Weights of a small sound classifier: activation quick_gelu.
Rows from block 5 of a small sound classifier, named by matrix and row number. Rows with one number belong to one neuron. Each number is 200 + 40 x the weight over its row's rms, rounded and kept within 0 to 999. All counts start at 0.
After each neuron's rows are labels from the 100 clips, of 14848, where the neuron reaches its highest value: "responds to" is what is common among them. Only what is clearly more common there than usual is listed. The data: notes from a synthesiser with random patches.
# fc1: MLP up (model.blocks.5.mlp.fc1.weight, 384x128), inputs 0-127
# fc2: MLP down (model.blocks.5.mlp.fc2.weight, 128x384, transposed), outputs 0-127

fc1.303,218,182,147,209,137,234,190,238,201,186,218,188,288,218,165,191,214,234,175,280,146,170,166,223,236,229,129,239,280,229,214,202,236,177,257,208,170,157,215,192,255,278,186,167,162,241,223,154,130,233,210,153,212,192,196,157,206,158,240,153,159,201,220,234,135,259,186,185,171,205,200,235,108,233,208,193,254,143,200,164,161,242,186,188,260,187,195,140,209,171,188,162,183,214,220,205,236,129,197,173,117,168,160,197,213,228,217,175,226,268,182,181,90,172,233,259,276,252,218,209,302,222,180,230,229,145,247,196
fc2.303,202,182,205,172,204,198,210,203,194,194,235,251,238,288,171,195,180,214,202,212,264,249,178,200,194,192,158,176,127,214,200,242,231,220,221,241,234,220,178,181,221,183,112,207,164,108,207,209,173,134,182,197,181,275,237,166,217,173,198,210,204,238,178,183,187,228,267,173,134,193,183,147,183,152,265,200,242,177,269,177,206,182,144,188,218,132,233,229,190,270,198,213,269,262,236,194,135,170,134,114,196,181,177,235,169,127,244,170,191,107,292,223,202,141,203,180,244,205,184,222,181,154,183,300,299,161,219,202
responds to: pitch class: B

fc1.133,189,155,198,243,128,189,204,240,223,266,166,250,132,251,140,166,201,205,209,204,256,227,259,250,163,268,204,125,271,174,232,188,189,196,263,203,228,292,181,223,293,223,203,187,199,132,248,273,142,119,203,191,195,178,224,206,181,176,175,162,214,155,200,205,194,258,151,162,184,203,248,184,152,188,233,232,238,180,240,132,136,169,156,267,172,165,164,220,184,164,243,249,184,270,149,220,176,131,235,251,193,173,208,213,168,137,206,239,160,199,251,179,196,144,170,164,191,230,262,216,238,167,236,193,211,133,216,187
fc2.133,96,206,143,177,209,177,264,148,260,204,166,193,178,204,216,188,243,85,285,167,194,178,207,224,296,234,159,248,136,160,180,241,266,190,197,206,238,172,130,225,214,229,211,207,186,157,187,210,228,203,190,132,173,224,214,227,194,206,247,219,240,159,203,236,180,277,171,200,172,196,191,211,189,222,237,151,196,195,145,169,172,248,191,230,212,220,159,205,206,219,212,210,228,220,162,257,126,276,137,150,234,156,164,212,244,191,151,259,240,165,234,215,267,189,238,200,152,224,160,207,175,89,231,269,234,248,157,170
responds to: pitch class: G#

fc1.372,200,246,204,167,281,172,245,161,238,154,179,159,183,232,173,255,177,173,193,209,211,228,122,270,218,177,202,224,126,154,238,141,180,153,179,215,168,246,144,208,250,212,221,173,221,147,294,222,306,199,163,186,211,181,129,192,179,214,160,173,253,258,227,252,188,194,217,218,182,208,232,216,184,225,203,227,296,164,205,200,130,221,216,208,195,174,220,207,235,134,207,173,227,247,209,254,235,209,202,225,204,185,140,203,194,140,149,238,253,256,151,178,139,214,109,237,114,183,198,274,210,199,203,172,263,192,115,223
fc2.372,169,235,157,104,212,244,208,117,218,214,265,176,145,175,247,158,227,239,259,229,135,227,142,195,157,250,202,202,125,151,211,216,204,210,250,113,176,217,190,252,267,215,160,113,208,221,203,183,201,225,181,233,244,128,171,201,190,213,263,169,184,172,222,228,109,185,142,188,238,185,252,219,237,283,235,151,193,187,262,213,170,208,160,231,141,248,215,171,209,162,203,250,206,167,191,232,188,186,234,221,181,151,210,242,195,165,192,275,269,239,143,210,166,260,196,115,191,175,200,184,196,193,221,256,171,211,128,202
responds to: pitch class: B

fc1.149,154,221,204,228,181,221,217,162,211,233,179,170,241,252,230,270,185,223,244,175,204,251,307,230,230,188,166,182,208,210,193,158,181,198,67,260,170,188,174,202,148,146,187,227,188,144,220,173,204,233,245,232,185,183,188,255,236,176,191,218,165,214,205,137,216,195,176,102,211,179,203,302,195,196,273,260,176,158,119,196,190,241,185,244,216,220,266,275,186,250,100,180,171,249,170,156,200,225,219,154,171,156,220,216,168,178,218,194,149,313,264,210,157,208,150,143,170,206,205,192,209,187,231,196,221,224,168,177
fc2.149,159,273,150,216,158,159,185,156,142,164,193,130,156,225,229,244,199,259,154,198,206,187,199,201,180,77,172,174,167,191,229,182,153,148,213,155,187,153,160,204,236,207,228,259,246,154,235,210,179,264,177,137,165,151,191,183,249,193,216,148,189,211,204,170,190,172,217,166,260,243,226,204,165,221,222,234,131,135,165,172,258,313,182,202,189,141,169,213,206,266,208,170,195,217,151,126,224,162,215,129,239,188,276,211,256,174,229,199,215,219,166,218,168,205,241,165,178,146,142,185,236,235,212,276,278,246,226,188
responds to: pitch class: G#

fc1.160,135,183,200,140,208,165,180,188,174,208,210,216,209,209,181,260,238,250,236,188,220,244,160,87,210,159,242,230,223,234,162,292,191,162,249,164,231,160,241,209,183,244,294,159,224,251,153,126,183,283,198,216,203,228,202,179,187,194,191,191,181,132,213,196,194,221,190,194,228,160,172,168,188,250,232,231,214,164,247,272,234,219,285,270,174,219,190,206,183,178,186,214,229,163,167,182,219,215,144,195,177,207,202,229,178,256,270,219,137,310,155,184,207,164,149,238,88,157,158,190,217,201,147,238,118,178,227,207
fc2.160,198,149,240,109,146,115,170,248,203,167,145,286,183,311,171,173,215,183,205,195,225,141,207,247,195,191,175,228,153,223,213,238,231,215,170,209,222,195,213,222,166,306,210,225,212,197,219,206,145,237,231,198,134,265,182,162,217,195,233,242,162,174,216,216,122,118,205,215,217,226,203,157,233,140,223,173,198,198,238,200,204,170,216,182,250,186,221,180,202,201,226,174,161,227,218,152,123,189,221,166,236,192,129,151,205,255,165,160,207,141,213,270,194,270,161,157,326,165,168,204,209,277,164,220,179,214,187,244
responds to: pitch class: B; pitch class: A#

fc1.102,158,237,208,171,137,160,235,198,228,257,221,238,217,227,280,79,190,139,202,194,203,189,143,168,215,200,225,147,168,171,218,191,167,203,296,169,118,208,158,218,278,290,239,194,205,133,204,227,233,135,247,278,233,220,268,168,185,162,211,211,226,214,187,198,193,244,173,197,209,229,285,192,181,182,129,170,156,239,190,226,126,261,227,199,226,226,192,193,218,202,196,206,234,140,203,230,146,158,194,212,236,141,126,178,192,240,213,227,257,245,214,174,201,276,178,177,202,146,201,187,189,243,212,150,246,216,198,120
fc2.102,216,159,222,224,203,186,133,168,257,230,205,226,261,158,267,171,152,186,180,148,145,182,172,192,182,225,171,185,230,219,230,133,186,232,204,229,146,207,182,188,161,192,213,214,236,196,284,201,160,142,154,153,173,196,182,163,215,163,281,171,172,234,276,243,217,202,240,228,113,258,196,231,253,286,196,209,203,241,266,129,154,163,222,182,208,237,224,205,163,159,242,321,214,271,163,214,181,176,202,176,271,153,181,213,176,180,126,180,253,270,213,243,216,228,260,204,256,231,172,219,235,146,221,267,220,202,163,173
responds to: pitch class: B; pitch class: F#; square

fc1.23,203,128,123,150,191,234,182,213,224,240,236,295,169,188,248,178,209,253,277,186,160,225,196,108,184,253,251,236,238,152,212,243,211,232,233,214,219,142,156,193,95,172,224,117,203,177,199,183,253,220,248,183,240,130,188,200,233,211,194,199,227,193,275,150,187,193,162,217,219,208,199,225,245,216,223,118,111,181,176,168,177,197,188,188,155,215,171,226,160,191,174,206,226,278,195,179,211,171,238,216,220,261,146,255,200,209,148,234,156,231,142,212,176,233,205,184,182,211,310,240,214,118,194,194,246,220,134,206
fc2.23,224,225,212,141,216,155,198,204,218,169,194,240,283,161,270,269,164,120,165,244,207,215,148,202,263,259,165,194,191,189,179,302,166,255,156,195,184,246,130,212,207,222,166,222,128,251,168,187,203,220,291,231,200,167,207,204,171,226,163,112,211,230,185,179,254,264,163,268,198,223,161,253,219,175,185,196,231,159,160,222,188,197,217,193,179,192,139,233,198,230,197,293,243,227,195,266,214,178,199,225,197,230,143,217,213,225,206,205,165,182,184,166,159,214,152,138,293,305,255,172,220,208,177,179,218,209,203,120
responds to: pitch class: A; detuned saws

fc1.14,196,228,134,205,231,140,192,185,186,212,213,247,136,165,201,250,164,268,197,202,149,226,136,177,205,274,223,220,256,297,205,229,207,176,245,225,189,200,237,116,156,169,143,92,190,230,240,216,196,313,199,198,196,144,231,206,252,159,202,182,137,189,242,216,163,153,202,202,168,168,252,210,195,262,166,128,178,170,183,238,272,226,165,181,212,252,181,202,183,208,212,136,168,198,212,181,247,205,197,223,122,210,244,260,245,291,185,180,178,213,183,144,218,283,165,171,214,189,249,135,167,233,209,239,198,200,192,153
fc2.14,196,241,232,120,131,235,213,173,236,222,267,242,304,219,234,174,212,258,227,206,165,164,135,192,170,183,220,181,192,195,225,220,187,185,239,201,201,163,229,206,145,162,178,191,177,235,257,211,199,221,195,172,269,159,163,158,159,162,222,239,190,112,206,156,221,275,191,189,126,206,205,212,267,238,205,224,210,143,192,140,169,217,225,155,230,228,159,231,126,238,290,215,241,216,204,241,247,188,187,241,109,212,176,171,185,223,134,250,236,239,234,192,185,226,156,187,243,220,258,225,273,141,188,130,275,194,117,204
responds to: pitch class: B; detuned saws; pitch class: G#

fc1.80,169,137,185,205,234,182,231,219,191,231,78,202,208,145,175,219,220,218,182,166,220,209,194,162,181,123,211,234,233,142,216,193,243,122,246,200,208,231,173,158,235,274,139,192,172,127,231,174,191,167,211,249,193,211,156,273,197,209,187,234,210,179,194,226,171,177,154,242,199,129,156,188,215,212,225,259,178,198,202,199,194,232,287,176,118,246,252,168,180,200,232,224,190,303,296,218,206,254,193,206,199,148,161,206,201,236,180,261,159,207,164,161,199,156,189,148,96,228,257,215,196,146,216,173,278,228,271,224
fc2.80,177,279,228,186,212,181,185,162,161,239,172,160,167,164,246,214,302,188,214,199,154,263,203,209,184,220,172,177,188,243,151,234,125,222,159,176,232,211,208,234,217,159,183,279,248,251,295,107,152,213,154,175,127,146,213,174,204,133,204,181,195,89,249,176,203,204,234,251,228,218,151,201,169,257,225,217,196,208,206,214,182,184,188,171,189,176,193,183,108,224,186,179,230,171,130,275,177,174,256,220,240,240,263,190,201,281,256,184,212,216,167,292,174,171,226,199,194,253,265,215,204,225,223,231,225,239,188,182
responds to: pitch class: B; hard sync; pitch class: F#

fc1.47,199,197,153,155,190,247,252,200,207,185,144,217,230,155,207,276,195,195,266,206,226,149,225,268,234,171,195,128,136,296,160,250,157,219,271,146,177,165,137,225,153,180,219,204,152,187,215,217,187,165,228,206,158,229,201,218,214,227,224,257,202,143,163,176,146,223,166,147,123,170,180,141,183,263,268,230,159,213,179,193,181,222,138,171,169,223,186,223,302,194,221,161,261,209,290,169,176,186,229,161,191,229,236,197,139,171,231,198,208,220,211,174,161,255,220,266,136,211,161,210,151,247,233,166,278,180,264,191
fc2.47,233,190,199,183,199,155,137,161,215,155,192,241,140,154,185,225,221,247,163,221,240,292,255,183,220,177,146,226,214,179,201,227,188,215,318,265,162,174,165,83,259,222,133,226,199,159,151,158,192,237,177,148,195,124,228,226,222,208,124,275,187,269,257,156,179,237,220,178,273,223,179,209,194,164,244,204,293,158,181,157,199,206,232,210,132,146,179,193,247,129,262,170,201,165,260,237,184,221,235,174,222,235,213,257,159,208,214,209,226,182,208,172,186,256,206,160,214,207,212,194,240,202,190,227,217,262,228,195
responds to: pitch class: G#; pitch class: D

fc1.17,196,211,228,228,255,246,213,138,169,229,144,195,223,217,226,164,164,190,176,183,236,219,173,118,128,188,148,187,198,155,170,275,187,134,203,217,235,215,220,257,252,212,238,228,194,171,222,156,142,161,164,259,224,170,190,239,267,166,228,213,222,134,247,246,187,202,178,188,232,245,178,183,216,221,191,238,145,204,182,103,170,227,187,217,183,213,232,170,266,127,201,226,201,188,272,206,202,165,204,236,223,240,301,205,245,275,199,223,156,164,204,230,178,218,209,174,136,179,122,201,272,246,70,160,160,139,219,219
fc2.17,208,163,270,250,215,221,181,212,261,107,227,242,192,240,106,195,211,155,164,135,143,230,259,210,165,192,201,195,154,273,233,242,267,204,236,238,219,224,225,213,159,187,215,234,198,210,222,225,140,138,245,198,231,136,271,249,246,183,272,183,212,193,248,188,181,215,248,177,271,200,192,189,170,216,166,173,180,188,238,217,138,251,196,263,203,186,130,246,198,157,185,188,208,104,207,203,251,274,190,171,151,184,252,136,218,199,235,250,255,246,191,190,265,225,139,161,193,147,199,227,288,205,206,178,184,248,231,211
responds to: pitch class: B; hard sync

fc1.212,220,238,256,224,309,239,152,198,150,179,229,207,248,235,201,143,202,182,267,244,174,238,232,172,201,167,190,173,194,190,196,148,145,198,175,209,202,264,229,210,168,253,172,228,191,140,200,135,190,110,239,301,164,234,278,192,238,162,176,264,221,174,140,154,152,149,198,205,193,244,210,215,167,189,191,160,173,173,221,204,267,240,194,180,202,222,246,296,140,270,179,225,145,179,230,161,164,221,174,194,206,240,250,222,189,225,153,237,261,179,272,164,107,175,218,205,177,206,174,144,118,161,192,210,236,194,176,181
fc2.212,202,209,105,212,248,255,181,220,147,187,183,214,236,138,128,210,247,180,155,164,232,295,222,212,249,250,154,178,245,158,114,197,122,135,217,280,152,231,204,231,94,192,263,117,228,181,195,193,153,136,184,181,173,174,153,228,179,212,169,117,196,237,192,264,206,119,224,220,191,192,193,219,200,180,206,196,230,142,120,195,169,186,214,234,221,198,174,205,209,190,222,188,241,203,223,231,156,213,199,172,236,168,202,224,226,272,223,178,126,210,209,221,154,259,203,237,174,193,178,219,205,128,239,157,142,243,163,222
responds to: pitch class: A; pitch class: G